python train.py --dropout=0.05 --learning_rate=0.0014 --adamw_lr_other_params=0.00076 --epochs=33.5 --decay_fraction=0.3
Rows from block 3, named by matrix and row number. Each number is 128 + 24 x the weight over its row's rms, rounded and kept within 0 to 255. All counts start at 0.
# ada: adaLN modulation (shift, scale and gate of each sublayer stacked) (model.blocks.3.ada.weight, 1536x256), inputs 128-255
ada.873 [108 119 147 155 146 152 136 110 113 135 151 119 151 155  47  95 114 157 133 133 132 122 121 109 100 134 126 104 141 135 136 136 156 133 144 161 124 163 165  93  93 121  83 133 130  64 113 143 122 102 133 114 122 155 130 100 123 116 116  90 122 139 102 173 115 105 150 171 138 123 160 136 178  92 123  97 139 137 127 108 115  91 122 113 113 129 136 186 146 121  72 146 107 117 163 108 108 148  96 101 130 132 134 123  87 137 142 110 112  82 124 145 142 112  91 113 133 111 127 125 184 118 110 171 124 123 148 106]
ada.874 [123 123 105 132 121 138 124 113 145 151 132 114 123  92 152 176 123 137 121 167  84 114 119 108 151 156 135 142 114 129 148 127 117 127 108 101 110 150 103 106 148  81 120 123 146 135 114 123 148 104 122 107 115 162 163 140 137 177 135 141 130 127 145 129 105  90 151 125 134 106 106 138 137 131 133  78 132  82 121 151 142 158 126 117 156  89 127  48 125 118 143 133 166 102 138 174 127 118 146 154  94 102 125 157 120 121 154 194 142  95 130 140 162 157 110 109 125  77 160 116 192 185 116 131 120 152 163 130]
ada.875 [142 134 135  98 149 155  93 150  95 107  90 100 137 124 118 154 145 121 144 112 122 118  87 127 134 158 117 143 113 135 139 121 114 109 130 125 110 145 101 108 128 146 105 137 110 120 138 111 147 134 152 126  75 149 136 143 145 150 119 151 125  73 129 136 144 136 150 144  88 124  79 123 129 116 139  83 101 134 158 136 137 145 112 149 143 139 146 115 109 166 132 169 109 116  99 171 216 119 130 117 122  81  97 135 151 118 145 121 140 102 116 147 125 122 128 134  94 192 134 119 170 155 122 146 173 124  95 119]
ada.876 [ 90 107  93 109 141 137 137 134 114 121 141 144 151 141 131 122 130 149 123 130 114 123 107 117 115 103 125 125 111 156  97 115 135 148 134 133 116 170 149 122 153  96 136 132  81  98 147 133 124 107 136 114 135 138 133 152 105 134  94 136 127 117 149 113 144 129 133 165 150 153 106 133 110 135 128 110 134 146 121 144 137 150 143 134  83 155  58 242 144 159 116 118  67 146 112 111 138 115 128 137 138 129 142 157 131  97  98 131 135 147 121 104 145 192 157 113 126 102  86 142 139  95 139 131 104 105 122 109]
ada.877 [147 118 103 126  92 107 125 186  92 103 145 101 125 189 155 139 100 108 116 152 167 155 155 169 109 154 118 112 123 111 100 126 168 110 124 156 141 131 144 116 148 121 103 164 130 151 135 134 126 134 134 128 162  94 129 151 130  77  92 124 107 146  98 105 120 119 146 126  96 156 196 134 135 121 143  87 116 151 144 134 150 128 112 121 116 131 131  30 127 152 146 139 109 130  98 124 117 155  99 145 127 133 139 141 109 149  90  93 109 122 136 122 133 160 143 134 148 154 159 149 103 159 160 113 121 116 121 123]
ada.878 [128 126 138 133 130 124  95 104 116 138 125 161 137 167 150 154 142 128 148  98 127 111 111 137 100 100 129 154 115 112 143 115 150  61  91 134 116 101 119 120 111 167 133 103 126 128 169 106 107 124 136 145 161 120 139 103 128  70 141 125 108 202 106 117 186  99 155 185  87 122 136 142 145  94 105 136 141 150 106  96 126 134 119 172 108 150  79 148 148 119 110  89 114 108 126 120 102 133 135 131 177 175 114 109 160 114 124 104 109 138 125  88 138 123 159 119 154 155 100 143 199 110 140  99 164 117 206 105]
ada.879 [142 141 113 145 122 131 149 123 146 123 138 115  77 123 125 177 128 118 127 132 124 153 123  87 134 147 110 117 102 126 125 101 141 129 135 139 149  87  97 154 117 111 186  96  98  90 120  98 151 134 142  84  57  73 131 130 125 154 147 142 135 125 129 132 103 146 151 105 165 136 142  91 163 152 112  57 126 110 109 146  96 138 135 121 141 127 105  71 119 109 161 108 129 164 134 158  89  99 159 166 121 131 125 129 116 169 119 121 117 128 175 194  90  94 157 161 109 168 159 134 141 129 151 109 139 112 100 128]
ada.880 [142 122 130  99 116 126 146 109 121 142  92 123 123  63  24 121 130 148 130 130 180 109 122 146 164 122 107 144 145 172 112 157 119 111 157 108 151  95 106 149 119  72  63 124 114 130 160 163 182 125 123 131  90 120 126 121 180 156 121 123 143 131 119 142 116  84 107  88 102 125 106 111 121 115  89 125 112 101 164 116 114  99 144 138 136  92 143  80 116 130 119 134 109  94 151 144 129 126 134  93 124 135 124 136 130 126 165 123 187 109 130 114 122  86 128  99 120 104 121 149 144 118 139 133 103 115 114 145]
ada.881 [114 128 124 121 116 130 144 123 131 139 127 123 121 134 132  97 133 117 124 165 146 103  84 138 112 113 125 119 117 122  95 135 125 155 146 105 180 158 141 134  90 104 136 135 128 133 159 140 135 117  89 113 150 117 111 127 112 135 109 103 145 124  98 157 114 169 118 128 124 119 122  83 111 109 115 136 110 120 135 124 109  50 126 107 133  95 100   0 131 142 123 161 107 113 153 129 157 137 138  89 143 140 134 160 158 135 122 132 127 128 149 133 111 131 121 120 136 142 133 124 187  86 106  92 121  97 118 124]
ada.882 [138 125 123 108 137 128 146 140 128 157 118 143 126 137  78  97 125 138 116  85 121 132  83  97 142  93 147 147 148 128 103 146 138 172 104 111 145 133  61 136 158 107  93 116 109 140 154 124 137 161 134 100  48 130  97 101 150 144 144  88 129  95 139 141 105 114 140 155 119 145  83 106 120 132 103 142 117 107 136  97 111 138 140 153 104 112 123 208 151  94 130 131  91 134 160 141 163 126 151 114 155 107 110 146 124 121 120 170 139 141 131 132 123 109 130 145 130 113 108 150 146  95 112 102  94 103 165 134]
ada.883 [142 151  97 102 168 116 131 160 130 118 112 100 133 102 128 112 117 117 143  70 129 155 141 101 145 106 139 119 154 111 154 108 159 106 123 120 136 106 116 155 171 120 148 109 141 145 146  90 113 145 141 121 151 119 135 188 155 114  90 140 105 120 130 123 131 104 127 117 117 149 118 135 121 140 130  78 133 147 125 133 133 174 138 167 118 140 140 173 125 123 134 109 135 142 127 121  95 146 170 134 125 114 129 110 162 143 161 124 142 105 187 137 171  74 158 142 164 101 116 114  68 172 140 124 116 154 102 133]
ada.884 [109 147 120 105 156 158 102 137 112 129  88  97 175 124 204 142 146 129 117 151 117 114 129 152 125 118 101 110 106 104 131 126 162 141 137  86 128 123 111  88 137 149  80 113 119 110 162  83 134 137 108 100 137 139 109 134 113 102 118  93 128 111 131 148 106 106  90 188 146 138 112 121 131 120 140 168 121 125  99 132 102 125 154 121 150 167 140 166 121 133 128 154 103 181 143 144 157 115 138 103 112 153 118 105 144 121 105 146 131 110 144 106 119 173 101 108 130  84 116 111  98 156 133 117 121 112 150 127]
ada.885 [138 131 158 145 130 142 116 152  95 120 165 144 138 134  78  64 160 118 129 140  98 122 119 142 151  96 135 103 118  96 124  86 160 154 129 157 132 134 111 134 148 111  87 123 132 117 107 128 116 140 109 145 112 125 110 109 116 107 104 113 116 106 133 104 145  94 141 134 147 155 158 115  99  86 129 142 106 144 160 110 133 149 140 126 118 125 111 255 142 161 139 113 118 100 154 128 155 135 118 103  81 138 106 124  95 155 108 158 124 126 116 115 114 135 132 140 126 120 111 141  89 131 114 130 166 117  92 157]
ada.886 [141 151 108 141  96 150 146 145  98 132 135 113 146 131 168 145 129 117 115 118 149 155 108 121 108 148 143 108 140 159 115 136 138 128 129  63  96 138 137 161 173  84 176 133 143 148 137 133 126 139 157 141  92 142 150 142 147 118 114 131 101 116 146 119  88 122 161 119 128 131 176  95 118 144 125 122 134 116  96 163 148 152 154 132 104 136 122 231 111 101 155 118 146 140 104 126 129  97 138 153 130 106 123 113  95 141 112 129 138 144 130 129 143  84 111 130 148  72 159 145  53 158 136 108 139 153 150 130]
ada.887 [128 134 149 108 136  97  98 133 143 172 144 123 133 100 192 120 133 122 107 124 103 124 138 131 149 145 127 108 131 131 169 143 116 106 127 150  98 138 157 113 131 166 128 138 140 116 102 111 124 129 121 129 166 134 107 134 113 110 120 131 113 128 170  98 126 111 127 179 143 113 123 138 120 107 140  73 116 136 113  86 123 145 126 141  94  98 110 255 128 107 130 123 133 114 140 130  86 123 143 119 120 139 138 128  91 141 142 113 111 130 142 143 123 152  98 121 127 139  91 160 127 104 116 164 131 122 134  97]
ada.888 [128 126 163 114 143  84 133 117 159  98 123  92 137 126 147 136 125 141 153 127  99 121 111 106 100 158 127 129 139 158 134  85 131  97 152 155 101 138 104 124 132  95 131 146 145 150 133  90 120 120 116 129 215 114 149 135 164 112 129 113 125 168 169 137 150 148 157 142 110  88 173 152 109 112 126 131 128 128  96 145 155 129 149 129 101  92 122 102 101 133 114 144 156 159 139 137 174 116 125  88 168 146 116 160 133 140 159 158 127 110 120  99 130 137 116 111 124 153  79 107 139 146  97 163 141 125 154 142]
ada.889 [156 113 108  91 132 135 113 170 130 132 135 164 144 137  47 124 127 139 124 112 100 102 124 141 136 110 115 111 190 108 167 129 112 124 134 192 132 154 134 143 136 111 151 134 133 123  91 146 113 111 170 134 139  91 123 154 119 109  89 132 121 101 137 134 142 148 108 159 122 136 127 122 123 119  90  84 147 174 151 110 134 146 122 106 116 143 141  79 161 117 116 125 138 116  93 134 100 137 154  98 117 125 108 154  81 144 151 151 126 165 132 154 128 132  78 146 135 129 112 144 100 157 142 121  47  86  71 134]
ada.890 [139 120 126 146  84 125 161 105 101 126 115 190  94 132  65 152 126 102 121  62 106 128 117 132 135 121 124  85 126  82 131 130 142 108 125 178 158 109 118 108 121 154 120 160 118 155 105 142 149 151 100 128 131 126 149 124 112 110 131 131 111 130  94 148 141 130 140 135 129 135 167 143 143 112 118 182  96 109 133 109 147 106 154 116 107 126 151 132 125 121 128 124 125 132 115 123 171  94  92 139 130 146  96 107 144 124 135  99 152 108 133 117 135 164 146 137 120 162 120 148 148 122 123 102 109 107 104 121]
ada.891 [135 138 137 140 148 122 127 124 131 128 155  81 107 114  79 171 160 119 148 132 138 112 128 134 127 125 137 128 136 144 111 146 125  91 132 113 126 116 156 149  92 123 102 137 150 154  85 139 124 109 128 124 113 162 115  76 127 144 163 136 151  96 146 123  89  94 150  85 168 119 122 123 158 133 140 160 155  70 134 132 148 126 140 120 111 115 126  42 109 112 130 126 151 171 179 116 152 129 107 142 139 132 166 142 158 117 182 122 146 138 140 108 147  94 123 114 108 109 148 123 145 119 106 116 114 157 170 146]
ada.892 [125 154  79 146 115 123 129 161 153 136 126  80 132 112  31 146 130 129 132 134 115 145 149 100 129 130 118 107 114 128 128 131 115 125 100 142 116 102  80 143 140 111 127 115 125  95 114 129 142 128 161  91 151 134 100 134 142 156  92 139 158 167 173 117 133  85 100 170 122 111 153 143 161 144 158 129 148 132  95 125 111 124 155 146 132  93 149 189 125 104 111 131 148 128 104 116 143  94 161 120 142 113 145 136 137 102 115 177 138 116 108 139 106 155 146 129 143  81 154 131 131 129 156 146  80 184 145 136]
ada.893 [107 131  94 123 118 126 123 121 136 110 105 103 129 178 255 107 136 132 129 112  98 170 143 129 116 149 143 168 123  91 107 156 126  94 134 134 120  87 155 142 121 143  71 146 134 125 134 121 133 155 149  98 181 129 156  73 142 120  99 134  99 132 146 120 125 148 135 117 139 126 143 156 119 110 154 167 149 146 131 155 110 146  96 144 170 151 108 108 112 101 159 107 108 135  98 155 105 122 133 163 138 140 109 148 147  99 128  84 139 127 145 156 138 106 136 134  97  74 142 125 108 138 128 151 166 141 150 146]
ada.894 [167 118  84 122 159 138 151  92 125 178 130 122 118 101  90 147 131  95 132 163  98 153 102 141  92  93 101 118 141 166 120 139 122  95 128  73 173 114 119 149  77 113 120 122 141  91 124 131 145 111  99 116  89 119 100 114 115 165 140 139 183 111 152 171 138 141 110 108 156 116 146  82 110 104 106 112 119 102 157 130 145 136 143 129 138 141 145  86 128 148 147 157 126 111 148 141 205 125 114  97 144 114 113 136  69 136 146 136 156 106 135 111 128  81  97 126 107 106 100 130 135 156 102 128 137 149 171 147]
ada.895 [121 128 119 136 113 119 124  88 144 132 112 100 117 147   0 164 128 118 139 131  76 107 126 102 123 110 123 135 132 130 160 138 137 137 105  94 108 139 106 134 151 121 119 168 122 116 116 118 129 140 159 132  56 116 135 124 160 164 145  97 109 100 118 142 102  93 122 104 146 119  94 102 163 106 125 142 142 119 122 118 130 160 105 150 134 121 177 126 119  84 119 106 116 138 134 134 152 127 164 131 133 114 138 134 119 131 134 113 170 134 114 142 122 103 122 119 128  85 119 120  92  89 122 124 136 116  93 133]
ada.896 [114 112 140 146 129 120 127 113 146 129 114 136 128 126 128 118 131 157 125 170  82 128 129 135 131 131 117 102 159 128 111 151 126 110 133  52 154 107 109 150 119 137 100 125 130 131 128 100 153 186 123 127 128 170 122 115 117 151 112  99 152 158 122 145 103 165 143 100 160 142 157  95 133 163 171 146 129 135 119 139  52 108 173 137 114  96 167 131  82  90 157 131 159 115 116 110 175  95 138 103 117 119 114 121 107 105  99 145 149 123 128 109 153 128 109 125 104 120 120 125  68  71 153 147 128 115 109 128]
ada.897 [116  99 137 125 108 127  93 134 143 150 142 162 139 142 189 129 127  97 141 134 111 134 137 139 111 135 146 111 100 130 133 145 138 163 122  91 160 160 153 136  75 139  98 138 140 114 166 146 119 122 106 131 158 144 108 160 114 119 124  96 124 144 119 113 132 193 148 134 122 106 151 125 124 105 137 100 120 123 114 131 144 106 142 125 112 118 147  38 152 114 104 152 124 138 127 118  93 148 106 111 129 126 143 117 133 126 138 127  99 135 143  95 131 156 141 139 122 106 116 112  95 133 116 131 126 108 134  96]
ada.898 [180 132 101 124 100 123 120  90 122 142 169 129 116 131  92 116 106 114 138  72 112 102 117 137 135 118 100 121 137 137 130 120 108 105 136 212 151  96 113 127 155 114 129 131 106 117 106 157 142 116 129 105  63 104 138  89 113 129 120 160 114 107 108  96 109  92 118 203  85 116  72 146 137  91 124  96 144 136 121 103 179 113 153 127 129 126  95 134 130 159 136 126 114 132 127 153 103 139 102 121 152 137 121 115  89 126 147 111 143 141 109 144 117  96 149 154 163 213 135 145 183 121 139 131 154 127 169 138]
ada.899 [ 95 136 122 134 112 119 142 128 121 113 114 169 109 136 105 146 142 134 123 164 131 125 121 144 161 112 131 130 146 117  99 133 151 144 154 140 125 112 114 127  82 105 130 114 106 141 123 150 142 141 127 135 181 126 129 118  88 123 106 108 125 148 107 151  92 200 137 107 166 139  75 119 119 118 105 142 114 137 142 104 128  89 143 150 160 109 168   3 123 122 134 134 160 141 141 130  92 128 132 158 131 106  89 121 177 117  99  79 109 126 117 120 146 123 113 153 107 177 114 100 144 154 137 142 120 115 162 139]
ada.900 [118 146  83 149 125 139 130  75 107 101 108  69  98 144 175 100  95 124 122  91 117 122 130 143 142 138 166 153 130 129 112 150 104 165 165 118 158 124 145 136 160 149 175 143 152 147 126  98 141 156 147 120  58 138 132 113 122 119  84 102 127 122 131 125 150 113 149 112 129 154  96 148 126 151 106  99 120 132 122 143 121 143 172 126 168 138  90 168 125 156 119 100 149 123 142 143  96 134 114 148 141 129 137 140  90 138 131 102 130 136  94 109 124 133 194 127 123 135 122 160  67 100 174 125 122 157 104 120]
ada.901 [131 122 138 126 123 120 134 147 135 131 119 152 108  81  90 141 133 141 137 137  84 145 131 122 132 142 135 115 112 132 156 139 148 105 104 120 112 138  89 139 152 174 124 141 173 154  88 134 118 132 171 124 160 125 130 118 143 102 170 152 146 111 112 110  98 112 145  76 138 101 125 139 171 133 155 101 119 114  97 157 149 132 128 157 139 142 123  28 158 125 141 119 111 124 112 107 148 148 111 150 139 112 139 158 122 170 131 147 116 124 118 114 155 172 111 118 164  92 119 118 127 138 140 138 144 140 119 118]
ada.902 [175 140 151 132 101 134 120 113  93 132 169 152  93 101   0 124 115 136 131 126 143 125 132 119 131 127 130 109 137 135 130 141 130 149 137 106 104 137 116  84 126 135 156 103 144 142 102 155 150 113 141 153 125 113 116 112 119 118 110 130 138 182 131 137 139  98  84 164 110 110 168 125 117 137 111  98 141 107 119 122 127 134 114  83 132 105 143 219 123 150 119 129  92 106 129 110 168 111 138 128 142 111 125 109 131 123 133 118 132 123 155 132 102 143 141 110 110 107 118 144 110 120 131 142  62 110  74 139]
ada.903 [121 170 150 138 132 142 115 133 146  89 134  95 117 143 199 127 135 123 126  84 105 129 164 138 171 127 128 124 130 107 130 134 108 142 138 117 114 109 135 121 179 112 130  99 118 135 136 101 173 144 132 118  77 146 151 119 128 137 121 126 128 115 122 127 111 157 135 129 118 151 141 157 104 176 127 132 121 102 137 152  94 115  95 110 149 137  82 120 125 127 154 124  77 136 103 138  95 101 115 160 142 124 122 121 117 153 139 104 148 151 122 140 131  71 101 154 115 142 102 136 110  91 160 107 143  74  61 106]
ada.904 [136  99 158  94 140 137 116 177 111 124 119 100 158 153  74 129 104  92 115 113 168 128 140 139 125  99 135 114 113 144 111 121 190 167 123 179 119 139 139 118 130  96 147 133 142 138  87 128 118 104 107 132 137 117 148 164 146 161 118 137 116  90 101 100 133 106 139 179 119 112 139 114  96 116 154 130 117 147 132 110 155 134 144 131 131 144 141 255 122 156 131 145  86 104 132 137 164 105 158 118  81 122 152  88 100  99 146 172 114  93 163 121 127 118 147 156 145 114  98 139 144 154 112  99 113 119 148 134]
ada.905 [143 140 134 124  75 149 110 127 119 143 150 169 109 101 110  90  96 156 106 134 132 105 106 131 134 118 127 114 117 121 130 117 157 173 106 175 152 142 128 156 130 147 144 108 128 146 162 148 142 143 129 104  59 123 126 119 118 134  69 141 110  87  91 131 140 103 104 145 110 159 100 123 115  90 102 115 126 135 143 141 124 155 139 137 117 127 137 120 151 121 123 113  96 122 128 150 128 143 133 161  75 126  94 114 134 144 135 112 122 148 136 117 133  73 185 107 161  89 129 101 126 144 129 168 103 144 184 137]
ada.906 [129 140 122 111 120 123 145 126 142 139 124  87 129 114 216 127 141 137 122 156 115  94 103 121 103 153 112 124 113 139 152 127 107 138 130 143 135 166 135 123  94 173 137 100  96 122 143 160 135 106 116 102 197 138 119 109 166 119 122 128 146 102 135 165 128 195 133 120 136 154 101 108 144 115 134 139  99 103 151 110 110  93 147 146 133 116 107   9 143 108 103 141 143 145 126 132 100 125 123 119  89 135  95 146 148 162 145 125 133 112 163 137 128 191  92  93 151 117 110 114 104 132  75 133 139 136 144 144]
ada.907 [142 120 100 131 159 114 137 167 149 160 152 132 125 118  62 129 111 130 153 122 161  99 115 123 115 168 145 139 143 125 117 149 135 145 134  98 134 147 134 125  71  99  86 116 122 123 135 117 123 119 101 106 123  67 108 130 105 137 160 132 150 118 136 147 148 130 185 134 134 112 116 136 143 102 149  98 153 117 126  98 124 132  89 136 119 100 124  89 138 111 143 113 122 144 150 119 182 109 106 126 130 104 159 156 104 148 167 134 134 136 146 113 113  88 168 124 121 136 103 118 109 125  75 111 127 117 102 128]
ada.908 [122 142 103 143 111 111 167 177 137 165 103 221  96 114 180  95 107 128 117 133 149 109 145 118 147 125 110 123  73 136  58 125 139 143 110 160 141 116 112 121 144 185 116 119 105 130 138 159 137 126 140 126 108 109 110 158 148 130 114 109 118  71 117 123 110 144 173  63 119 144 154 177 132 142 107 117 101 122 115 129 111 133 139  96 161 138 129  90 162 140 117 148 152 116 129 124 148 172 141 138  89  99 126 148 127 112 132  80 122 148  97 122 112 123 142 136 129 133 116 126 132 129 127 145 128 124  92  98]
ada.909 [ 99 136  81 118 165 147 146 106 168 176 141  67 140 127  92 143 111 128 115  50 121 133 142 120 143 113 146 116 108 130 138 127 127 160 114 102 139 112 103 128 123 123  77 171 124 121 123 148 138 134 102 139 148 182 134  99 110 161 112 141 128 169 127 132 127 137 116 140 161 120 152 131 147 120 147 139 127 130 139 126 107  85 147 138 125 115 169  15 118 116 126 131 144 135 137 128 203 131 133 136 124 128 130 168 161 139 123 134  88 122 155 118 144 122 126 126 130 173 169 146 107 134 139 128 131  93 103 128]
ada.910 [166 133 150 143  66 117 158 124 134  97 177 128 130 165 148 136 107 116 120 171 128 133 132 162 120 123  76 124 120 119 114 125 111  84 120 130 136 123 123 144 126 178 120 162 137 119 112 142 111 122 154 110 150 141 179  98 139  90 114 155 128  97 120 139 164  88 152  72 134 133 133 152 156 111 134 116 171 112 104 140 133 121 138 141 133 117 174 122 101  98 134 149  93 145  96 148 124  98 169 148 115 135 108 162 102 133 125  85 146 112 118 129  99 181  67 108 127 135 117 120 139 149 157 174 132 133  72 149]
ada.911 [137 133 180 120  89 128 149  86 167 130 113 181 136 136 175 155 119 129 119 112 160 119 123 143 145 112 143 127 133 128 212 150 120 133 125 164 155 147 160 131 126 119 120 147 114 118 117 137 141 114 112 172 136 115 154  79 116 140 157 110 149 185 148 137  83 124 126 106 158 123 137 122 120 129 109 139 164  59 127 145 157 156 109 106 137 128 134 115 144 119 121 170 140 131 122 148 108 138 138 109 121 146 139 158  99 111 136 156 116 111 142 124 114 125 151 129 164 196 152 147 114 107 117 128 162 105 150 111]
ada.912 [125 137 139  99  84 124 119 113 132 153 122 162 138 156   0 120 105 118 116 118 147  98 134 117 120 119 154 174 135 104  93 118 161 120 123 114 154 118 124 143 107 132 144 116 156 118 128 120 107 135 113 109  76 106 102 104 131 141 107 111 134  77 133 151 129 121 134 169 103 163 123 147 115 100 101  55 115 163 129 111 157 111 148 117 143 159 130 120 138 152 131 130 106 116 147 123 105 132 152 121 124 131 139 132 131 136 118 121 140 144 136 131 115 117 117 115 116 121 121 113 123  98 119 114 160 100 110 109]
ada.913 [128 129 127 139 138 139 133 153 128 155 147  91 126 107  56 147 118 137 136 173 136 133 135 143 119 178 108 128 132 126 179 112 139  98 125 167  99 160 117 170 123 117 145 150 115  88 102 139 125 147 143 172 114 139 116 109 142 117 142 112 126  84 151 151 139 128  99 123 147 125 137 124 145 124 154 119 130 121 103 130 127 130 133 134 111  97 155 255 144 121 118 145 179 114 131 115 122 163 142 118 105 130 181 138 146 137 121 138 146 141 165 132 135  81 132 117 157 119 126 121 118 136 119 160 105 130 161 115]
ada.914 [113 164 145 131 114 137 163 137 118 139 138 121 106 146  62 118 123 116  91 153 160 127 151 123 138 131 130 163 122 137 173 149 107 185 119 136 117 161 102 120 118 143 107  89 147 133 117 144 138 123 117 153 110 109 108 138 137 131 153 173 116 102 134 135 142 105 156 139 156 112  99 109 154 163  73 169 126 146 139 109 158 126 182 106 123 112 145 190 125 124 141 138 125 126 135 138 153 160  82 124 156 107 109 120 134 148 104 129 124 156  90 133 123 141  61 130  97  93 164 124 155 137 154 143 108 141 117 130]
ada.915 [100 106  66 115  74 141  78 123 150 132 137 111  84 134 155 139 130 115 124 158 141 120 108 159 162 130 140 124 109 176 111 152 132 161 141 130 144 128  93 171 144 113 108 184 159 143 152 152  96 115 143 121  88 112 182 125 128 111 147 143 151 109 124 109 179 107 110 125 132 121 143 145 108 151 164 105 132 141 142 153 140 148  94  99  99 136 176  93 133 156 137 107 114 142 131 154 116  86 101 140 116 117 129 106 104 146 112 115 127  73 147 153 111 134  86  90 124 115 137 149 154 104 141 120  83 130 125 128]
ada.916 [107 160 139 148 152 124 137 130 161 145 129 160 136  86   0 138  93 161 144 131 145 113  81 118 128 121 124  93 151 134 126  89 116 147 138 123 127 110 125 118 123 117 126 110 127 121 121 121 131 149  91 103  84 134 115 139 104 126 128 120 146 129 109 151 112  85  95 132 114 125 106 143 147 117 119 164 118 117 144 123 103 107 140 119 145 138 125  38 122 158 138 130 106 106 128 140 121  97  88  89 130 137  98 133 106 167 106 125 130 130 125 145 123 138  89 138 103 131 110 107 179 117 106 167 153 103 106 145]
ada.917 [150 152  72 169 186 158  85  97  86 110 142 148  88 136  54 129 119 166 135 117  89 118 116 161 128 127  93 123 175 100 129 141 117 165 117  65 143 151  68 148 105  95 141  78 120 119  95 134 136 133 113 144 122 124 153 110 161 141  92 124 157 135 125 155 166  95 105 128 132 108 169 105 110 121 106 158 123  97 154 141 149 136 132 126 139 118 102 102 110 120 137 139  92 137 115 111 172 138 153 146 160 115 105 132 119 131 115 128 137 112  83 161 111 104 152 138  92 160  89 152 126 150 163 155 108 162 145 131]
ada.918 [132 121 105 167 104 136 131 100 123 128 105 133 117 151   2 135 143 127 116 149  78 131 133 131 129 100 109 106 183 130 166 119 109 114 127 114 121 112 136 127  95  91 109 130 111 153 155 111 149  89 114 126 123 145 175 109 112 108 124 140 114 102 142 116  75 109 165 131 147 136 150 105 164 122 106 119 117 116 145 104 105  99 132 140 123 118 130  90 135 101 143 127 117 103 121 126 178 122 167 115 159 151 118 115 113 156 117 115 132 112 120 146 129 121 157 145 131 142 167 159 182 146 157 120 143 121  91 133]
ada.919 [ 95 126 134 127 138 108 129 130 125 125 138 163  94 149 130 140 101 105 112 161  86 142 141 137 132 114  97 124 113 144 111  94 106 135 148 161 106 110 155 111  94 157 134 122 140 121 113 129 133 108  81 125 161  70  89 161 111 155 107 121 106 175 131 164 124  89 139 213 120 146 105 145 120 106 122 182 116 149 135 140 153 112 119 101 144 141 148  87 112 122 130 128 172  98 131 140 153  93 123 139 136 136 119 102 136  72 162 157 125 172 158  85 140 165 197 133 118 123 124 120 140 160 138 107 124 134 119 136]
ada.920 [156 153 126 127 114 146 148  79 110 111 148  97 126 120  40 138 139 139 126 100  75 123 122 126 139  90 146 149 127 111  77 135 121  83 175 174 157  95 126 148 151 141 129 104 136 151 140 147 155 134 122 133  86 144 117 105 118 150 105 135 158 128 121 156 125 126 183 136 106 184 129 119 108 126 121  99 131 121 163 128 179 107 119  98 154 130  90  72 140 130 137 121 129 141 130 150  83 118 134 143 134 146 106 112  98 114 140 139 134 124  97 115 148 145 140 148  82 172 103 159 111 124 123 125 145 122 144 121]
ada.921 [ 96 149 151 156 127 127 130 109 116 104 116 134 167 117 147 106 152 122 143  94 165 145  88 133  99 126 139 123 110 132 149 144 123 138 124  88 112 162  96 146 118 147 104 133 160 120 118 158  83 128 118 149 117 127 106 129 128 115 130 135 146 140 129 108 132 166 113 110 134 101 122 127  85 129 129 128 128 162  99 131 135 108 106 121 143 104 126  21 110 126 114 138 117 150 121 118  67 147 152 143 121 149 147 111 140 104 109 140 112 142 155 118 118 108 142 143 114 139 135 129 110 100 113 149 129 141 127 136]
ada.922 [100 131 159 136 152 140  90 121 132 123  99 179 128 117  10 103 137 136 122 144 155 105 114 120 147 127 135 156 128 136 128 129 148 154 104 142 149 112  98  89 154 146 191  90 125 149 131 114 108 123 128 126 140  73  88  99 141 123 128 107 141 171 118 148 128 126 109 175 131 123 119 117 119 133 108 138 124 111 144  83 113 139 145 110 134 102 129 131 113 137 154 116 108  95 122 120 157  84 168 149 112 154 100 124  88 120 113 132 109 112 141 147 119 143 114 139 106 159 124 144 154 105 140  91 100 120 156 102]
ada.923 [129 140 114 125 117 128 131 135 158 139 139  63 129 171 230 115 107 108 113 147 132 147 102 116 149 105 169 167  93  99 122 144 130  68 116 197 161 132 157 126 117 159 138 142 110 197 161 142 115 131 146 142 129 137 130 123 115 112  96 124 107 124 138 118 160 153 140 137 113 135 123 128  62 168 155 141 130 134 156 125 133 115 110 149 162 130 105 182 155 129 134 104 155 122 105 112  54 165  99 141 100 135 129 132 171 100 133 145 117 145 126  82 157 151 109 114 174 112 152 153  67 120 127 115 146 118 185 133]
ada.924 [126 113 143 101 123 106 147 176 134  99  93 103 157 105 135 133 130 103 136 123 100 150 109 157 119 141 113 138 119 132  60 150 106  91 151 136  99 125 137 151 149 144 130 155 144 156 140 123 122 184 199 132 136 188 119 126 141 129 129 141 123 106 119 146 111 156 110 134 124 142 148 134 135 157  97 149 154 111 124 126 103 152 115 167 123 144  95 120 144 127 163  85  84 142 106 115 151 121 154 150 127 132 114 144 109 134 117  86 145 115 100 138  95 215 164 127 105 146 114 159  85  83 130 162 120 143 141 100]
ada.925 [129 147 181 147 142 132 119 147 142 111  97 132 133 141 255 112 146 121 146 125 114 126 164 131 160 146 129 143 151 125 127 141 128 136 126 118 144 159 109 152 140 137  66 130  92 137 131 148 139 148 133 128 189 116 171 117 140 151 143 118 156 116 123 116  70 153 125 124 117 136  80 125 136 131 125 155 123 106 141 142  91 136  72 135 165 138 113  14 121 115 151 138 165 144 105 140 111 138 118 122 147 131 145 117 158 123 140 112 137 101  89 113 128 102 125 137  93 155  93 121 101 131 127 134 117 127 164 142]
ada.926 [107  99 125 134 174 122 131 116 155 119 141 171 156  99   0 111 140 143 150 125 128 128 125 140 113 140 116 154 127 121  93 139 126  99 102 155 130 139 106 106 103 133 126 120 129 128 163 131 105 122 130 124 150  95 114 162 109 116 188  95 114 178 112 146 194 128 105 113 125 104 181  97 139 137 121 149 131 126 121 102 138 121 170 161  95 146 171 159 102  92 134 186 178  96 145  99 152 104 136 134 101 129 129 141 113 148 132 147 127 146 133  82 123 139 124  98 140 123 155 105 180 131 105 114 148 142 140 150]
ada.927 [141 124 166 141 147 132 124 135 125 126 147  64 148 178 182 136 188 136 132 161 133 176 116 124  86 148 100 132 143 125 119 135 113 133 137  45 105 157 120 134 134 120 116 120 144 109 177 127 111 111 151 131 119 131 111 114 145 128 126 148 114 137 156 126 123 119 127 110 153 128 129 112  77 141 164 111 162 115 105 139 171 159  72 143 104 149  96 231 114 121 133 158 127 143 131 142 109 141 115  97 157 111 151 116 146 113 122  93 120 120 138 120  99  94  89 111 127  85 120 116 118 138 127 111 126 141 114 135]